From a checkpoint of a small contrastive image-text model: encoder depths [2, 3, 4, 2].
Rows from block 8 of the image encoder of a small contrastive image-text model, named by matrix and row number. Each number is 50 + 15 x the weight over its row's rms, rounded and kept within 0 to 99. All counts start at 0. After the name is the row's rms in percent of the matrix's.
After each channel's rows are labels from the 100 images, of 14848, where the channel reaches its highest value: "responds to" is what is common among them. Only what is clearly more common there than usual is listed. The data: rendered made-up planets.
# conv: 3x3 conv (encoder.blocks.8.conv.weight, 144x144x3x3, each kernel summed), inputs 0-71

conv.51 087:74 37 73 44 52 44 46 32 59 25 44 24 51 24 37 51 35 36 55 06 62 64 51 45 63 65 49 44 50 51 44 44 51 33 26 44 49 47 45 50 47 27 83 60 40 07 34 01 33 34 38 44 42 48 55 50 52 36 53 42 27 20 31 47 20 46 56 42 56 27 57 71
responds to: cratered rock; rings

conv.37 077:44 55 26 57 40 51 31 51 47 33 49 56 62 40 40 40 61 44 42 37 42 33 18 13 46 41 54 54 52 64 52 41 54 42 54 49 36 29 47 18 31 58 68 41 31 52 48 68 39 47 08 35 53 42 22 57 52 19 59 54 41 43 46 57 55 49 51 36 39 30 37 49
responds to: moons: zero; desert world

conv.46 128:00 50 53 47 55 36 46 46 27 37 38 07 36 41 50 40 42 45 45 57 59 47 44 53 43 05 37 89 36 59 50 46 27 42 64 27 46 47 65 60 46 44 59 84 46 72 51 34 42 65 53 45 52 49 52 59 53 46 34 52 41 65 25 52 31 30 31 49 53 29 46 44
responds to: ocean world

conv.29 076:40 52 61 25 49 50 36 34 24 25 37 44 45 06 67 25 57 46 48 45 59 34 45 46 49 21 36 72 29 52 27 58 56 54 64 31 47 47 59 54 59 48 73 52 41 37 49 35 19 51 52 33 84 60 72 69 55 34 73 53 24 27 40 38 39 26 42 36 65 42 53 64
responds to: rings; cloud-covered world

conv.90 090:52 58 34 55 57 50 16 35 67 44 43 51 60 32 44 69 56 36 63 47 42 46 36 08 45 46 52 61 56 59 61 46 45 41 66 55 47 30 26 30 30 55 51 61 64 51 55 57 57 55 19 46 73 98 58 62 54 26 65 62 62 39 58 53 63 54 44 51 61 50 45 59
responds to: moons: zero; desert world

conv.135 123:48 99 93 43 52 48 34 55 37 29 36 41 45 18 62 27 39 41 41 40 47 43 51 52 58 48 52 83 44 63 54 42 40 58 43 44 55 46 53 52 58 39 86 61 60 44 33 60 24 35 52 40 64 55 45 34 59 45 42 56 39 42 66 32 60 50 35 39 63 53 44 39
responds to: cratered rock; polar caps; moons: zero

conv.105 077:61 55 67 50 45 24 72 29 71 46 55 35 36 66 48 50 49 24 54 55 56 54 36 43 61 49 51 71 53 70 48 38 47 44 65 51 59 32 25 45 34 44 61 52 13 42 36 17 57 68 50 78 70 26 47 65 37 51 57 50 59 46 38 49 50 50 18 50 49 36 49 61
responds to: cloud-covered world; moons: zero

conv.18 109:37 40 51 58 46 14 48 33 60 66 65 39 51 57 56 56 51 47 80 51 67 35 56 42 63 36 40 38 56 61 40 55 53 52 81 66 45 50 47 47 48 31 53 43 42 27 51 08 51 43 45 59 56 49 80 57 33 38 45 44 56 13 48 71 45 61 48 54 37 44 56 99
responds to: cracked ice world

conv.60 077:34 49 58 26 60 49 54 46 65 70 39 52 25 63 42 68 44 69 67 61 46 55 46 30 47 32 11 51 16 30 30 64 35 37 48 61 45 56 36 33 60 64 49 31 57 52 40 30 59 36 54 58 39 59 72 43 30 42 51 39 54 36 26 44 42 24 31 62 44 68 58 57
responds to: banded gas giant; moons: three

conv.133 120:49 44 60 11 52 47 32 53 36 30 56 16 16 28 26 21 39 47 51 38 32 35 35 47 37 56 14 49 13 46 12 36 12 32 42 60 44 47 46 45 39 49 61 48 50 48 51 34 27 47 50 40 45 49 51 46 53 28 39 69 45 45 46 44 67 13 28 35 34 45 46 25
responds to: cloud-covered world

conv.11 083:54 49 31 21 53 41 53 35 65 54 69 54 30 66 23 55 37 56 65 41 21 55 33 46 27 51 30 45 36 17 19 56 11 16 25 68 59 34 37 40 55 44 33 38 61 56 53 66 73 51 46 51 22 62 63 87 55 52 40 36 60 56 30 09 59 31 30 54 32 47 39 30
responds to: rings; cracked ice world

conv.91 101:42 56 92 36 53 55 36 50 49 02 35 39 44 21 61 42 50 44 50 27 56 59 24 49 55 36 57 69 44 69 49 47 47 54 33 41 60 27 41 54 65 47 90 81 53 23 50 40 12 28 40 66 62 47 54 47 52 39 65 62 47 44 58 42 46 38 46 41 76 50 62 43
responds to: cratered rock; rings

conv.43 140:44 52 59 19 44 52 50 54 39 57 51 37 03 42 17 35 59 46 36 51 48 43 44 42 51 56 00 52 11 24 00 27 14 25 49 47 47 47 43 37 42 48 46 38 49 51 41 55 42 30 38 46 35 45 54 41 48 35 49 26 48 56 35 42 52 14 43 51 24 52 46 37
responds to: desert world; glowing rim; moons: zero

conv.52 116:51 76 70 36 51 45 43 62 48 67 54 65 46 52 56 35 79 47 35 67 54 47 54 54 42 45 66 84 49 48 60 49 53 66 49 47 47 47 51 61 60 57 60 53 67 51 52 99 44 46 55 48 69 58 34 59 62 48 65 52 50 57 63 39 72 48 61 44 58 66 48 35
responds to: desert world; glowing rim

conv.44 084:21 56 53 59 60 57 46 56 66 35 39 41 39 63 54 64 53 71 72 40 30 00 39 57 23 46 44 64 49 48 65 48 39 51 59 44 45 32 34 52 35 71 59 29 59 63 57 53 44 39 38 32 43 56 43 60 46 43 50 52 59 68 44 49 36 51 51 40 54 24 58 38
responds to: ocean world

conv.65 093:00 51 45 58 55 43 48 44 62 59 48 41 47 65 43 65 55 53 65 61 42 49 37 60 31 15 29 73 33 64 49 48 36 55 51 60 50 42 56 57 00 53 45 67 65 71 57 47 57 56 67 40 55 62 48 59 36 42 50 69 58 62 47 57 46 35 42 25 66 36 41 42
responds to: ocean world

conv.82 112:48 04 62 28 56 45 55 46 53 40 47 42 39 21 65 44 47 46 71 49 58 60 43 48 53 42 32 36 29 63 16 53 58 40 57 47 53 35 49 48 64 34 57 78 59 53 57 25 23 51 52 62 65 64 73 62 55 49 59 68 52 46 39 54 29 30 53 75 55 54 62 71
responds to: banded gas giant; full

conv.94 114:27 44 64 54 54 49 39 70 65 13 41 25 33 49 54 54 41 73 56 43 50 55 22 35 42 34 43 63 39 59 60 40 45 55 66 34 41 35 52 53 54 81 74 75 52 80 55 44 22 55 27 70 72 45 36 78 48 59 47 63 57 91 42 60 43 37 33 49 65 39 60 21
responds to: ocean world

conv.42 099:55 28 00 52 43 44 60 60 54 87 56 68 47 65 30 70 48 43 37 68 19 46 46 36 29 59 58 40 53 28 56 48 42 51 22 51 48 37 42 36 44 43 02 42 35 64 51 71 64 38 42 34 40 46 44 35 36 35 48 34 59 58 61 43 45 57 29 65 34 62 33 21
responds to: cratered rock; polar caps; phase: gibbous

conv.73 113:71 50 40 53 55 36 52 68 99 29 47 36 33 48 46 68 25 41 48 54 57 62 34 48 70 74 47 47 47 56 60 22 51 44 59 34 56 48 49 56 56 55 59 66 54 88 40 34 42 71 45 68 75 63 53 79 52 51 66 46 62 99 60 63 56 44 31 61 59 62 66 31
responds to: ocean world

conv.36 092:60 44 47 30 39 45 31 30 29 38 23 37 43 33 35 33 41 41 42 43 32 35 56 45 26 60 24 36 27 00 25 43 32 09 47 36 41 49 57 35 48 44 34 45 54 38 49 32 46 44 52 23 59 56 47 43 53 45 55 46 43 35 10 18 53 32 35 35 44 35 31 47
responds to: cracked ice world

conv.102 123:23 32 55 27 42 49 56 39 78 43 76 50 47 60 38 60 44 53 86 44 46 44 42 57 26 24 26 26 26 53 34 50 45 33 49 83 58 45 41 53 53 44 55 51 55 09 51 31 52 36 48 62 63 58 61 75 59 55 66 49 52 22 19 40 45 24 50 50 44 25 45 66
responds to: cloud-covered world; rings; phase: full

conv.111 095:51 45 29 10 51 45 63 58 66 71 72 18 34 47 33 74 57 38 68 45 40 51 31 60 51 57 23 47 27 37 20 48 22 09 48 49 46 35 32 62 52 29 32 25 54 61 63 35 35 58 64 37 49 57 54 51 43 24 49 09 54 57 31 48 39 23 21 67 26 48 45 56
responds to: desert world; glowing rim

conv.21 071:60 66 39 52 46 44 28 53 48 34 43 76 52 66 47 63 39 54 72 42 37 00 31 41 50 66 48 27 52 49 53 55 59 54 36 46 47 38 35 32 26 42 51 21 41 57 54 66 72 48 35 36 49 53 56 48 24 36 66 27 31 57 53 50 47 54 49 45 44 45 62 48
responds to: cloud-covered world; rings; moons: zero

conv.38 121:42 56 54 99 55 42 52 45 38 51 58 63 73 57 58 48 57 52 61 44 62 57 55 49 65 46 78 53 99 78 83 74 84 83 63 68 45 54 53 54 48 63 60 34 50 55 49 55 59 58 46 51 37 48 65 43 37 56 42 66 50 42 81 75 46 99 54 55 55 62 45 70
responds to: cracked ice world

conv.56 072:40 38 12 48 38 33 56 64 56 64 54 59 52 52 32 59 35 36 46 46 32 64 29 06 51 45 55 39 54 58 69 33 37 47 36 53 45 32 37 20 59 52 37 51 31 54 40 70 58 46 09 44 33 40 41 46 35 41 32 60 46 48 53 47 51 56 34 72 35 46 55 33
responds to: moons: zero; desert world; glowing rim

conv.143 072:71 24 63 36 55 42 58 48 60 34 50 47 41 64 76 60 49 45 42 55 61 60 12 59 66 65 42 42 43 72 46 44 49 58 42 28 51 33 25 33 42 44 67 74 53 45 23 46 55 74 39 57 70 41 32 44 23 44 77 45 50 60 39 53 41 34 33 66 58 45 53 36
responds to: cloud-covered world; rings

conv.113 112:34 60 92 51 39 29 43 52 47 30 47 52 48 47 56 41 39 39 66 27 52 58 35 55 48 37 67 63 62 81 69 41 51 56 48 54 42 38 43 65 65 49 99 81 67 37 34 58 56 57 54 53 49 54 39 48 53 46 42 64 49 37 55 36 54 56 51 38 74 47 58 56
responds to: cloud-covered world; full

conv.27 076:54 61 42 48 51 44 47 38 80 50 66 73 63 64 47 79 71 47 67 60 51 60 40 10 65 47 45 66 50 62 57 58 56 55 55 66 46 46 36 35 44 49 55 39 49 35 48 45 64 44 00 51 67 74 61 76 46 50 79 62 54 23 29 48 62 50 42 60 43 52 53 62
responds to: moons: zero; polar caps; cratered rock

conv.12 091:39 54 46 49 64 52 40 45 42 71 38 65 55 67 55 51 93 54 47 73 44 47 33 31 26 30 57 65 52 41 53 76 58 70 33 70 47 37 37 39 40 54 41 55 45 48 48 84 45 37 27 42 67 52 40 37 47 38 72 68 53 46 44 42 50 50 50 39 58 71 58 24
responds to: desert world; glowing rim

conv.92 121:42 59 60 97 55 33 56 47 36 62 55 54 59 68 55 43 49 56 50 40 50 61 49 47 61 48 94 54 99 81 95 68 65 70 49 67 39 55 54 48 41 61 64 42 51 50 45 51 56 54 46 45 22 45 51 43 47 58 23 61 52 44 92 66 49 99 51 54 55 51 42 53
responds to: cracked ice world

conv.95 110:42 19 62 35 70 48 51 44 64 72 72 50 45 49 62 42 96 54 62 48 48 60 39 61 30 34 57 65 45 48 52 80 42 53 52 61 53 47 50 61 54 64 51 59 57 46 56 72 45 45 61 39 66 70 48 57 56 52 76 66 43 44 44 42 64 41 41 54 57 64 46 51
responds to: desert world; glowing rim

conv.66 093:41 48 34 49 62 35 08 23 56 44 39 63 62 44 45 63 67 36 61 55 49 46 37 00 45 35 49 62 54 53 56 55 46 46 60 58 48 29 29 32 39 47 53 54 54 44 55 40 54 51 13 35 71 90 59 70 48 29 68 57 63 29 51 54 58 49 54 50 65 54 36 55
responds to: moons: zero; desert world

conv.77 085:67 48 60 50 45 45 57 46 55 40 39 39 48 25 48 43 71 42 26 29 52 44 36 41 61 61 69 75 53 56 53 61 59 62 26 22 50 32 41 47 42 40 67 33 29 48 15 57 02 35 37 45 60 49 11 37 44 39 64 29 32 48 52 30 20 48 44 27 53 64 47 28
responds to: cratered rock; rings

conv.25 105:56 43 30 41 27 26 53 45 39 88 56 63 44 70 25 63 21 49 58 52 56 58 43 48 58 57 50 10 53 53 61 31 36 36 27 49 38 40 46 41 40 32 37 45 33 31 28 66 99 47 46 64 23 41 51 29 50 51 22 43 59 30 47 41 52 49 35 70 36 42 52 45
responds to: cratered rock; cloud-covered world

conv.125 093:42 00 52 29 71 26 65 61 54 56 61 44 15 51 30 85 51 54 76 51 62 37 57 72 63 51 18 46 32 57 26 55 19 34 55 69 55 50 54 65 53 29 52 68 33 63 48 39 49 55 46 60 26 50 78 62 38 41 55 40 53 55 47 53 23 37 51 74 42 62 61 70
responds to: cracked ice world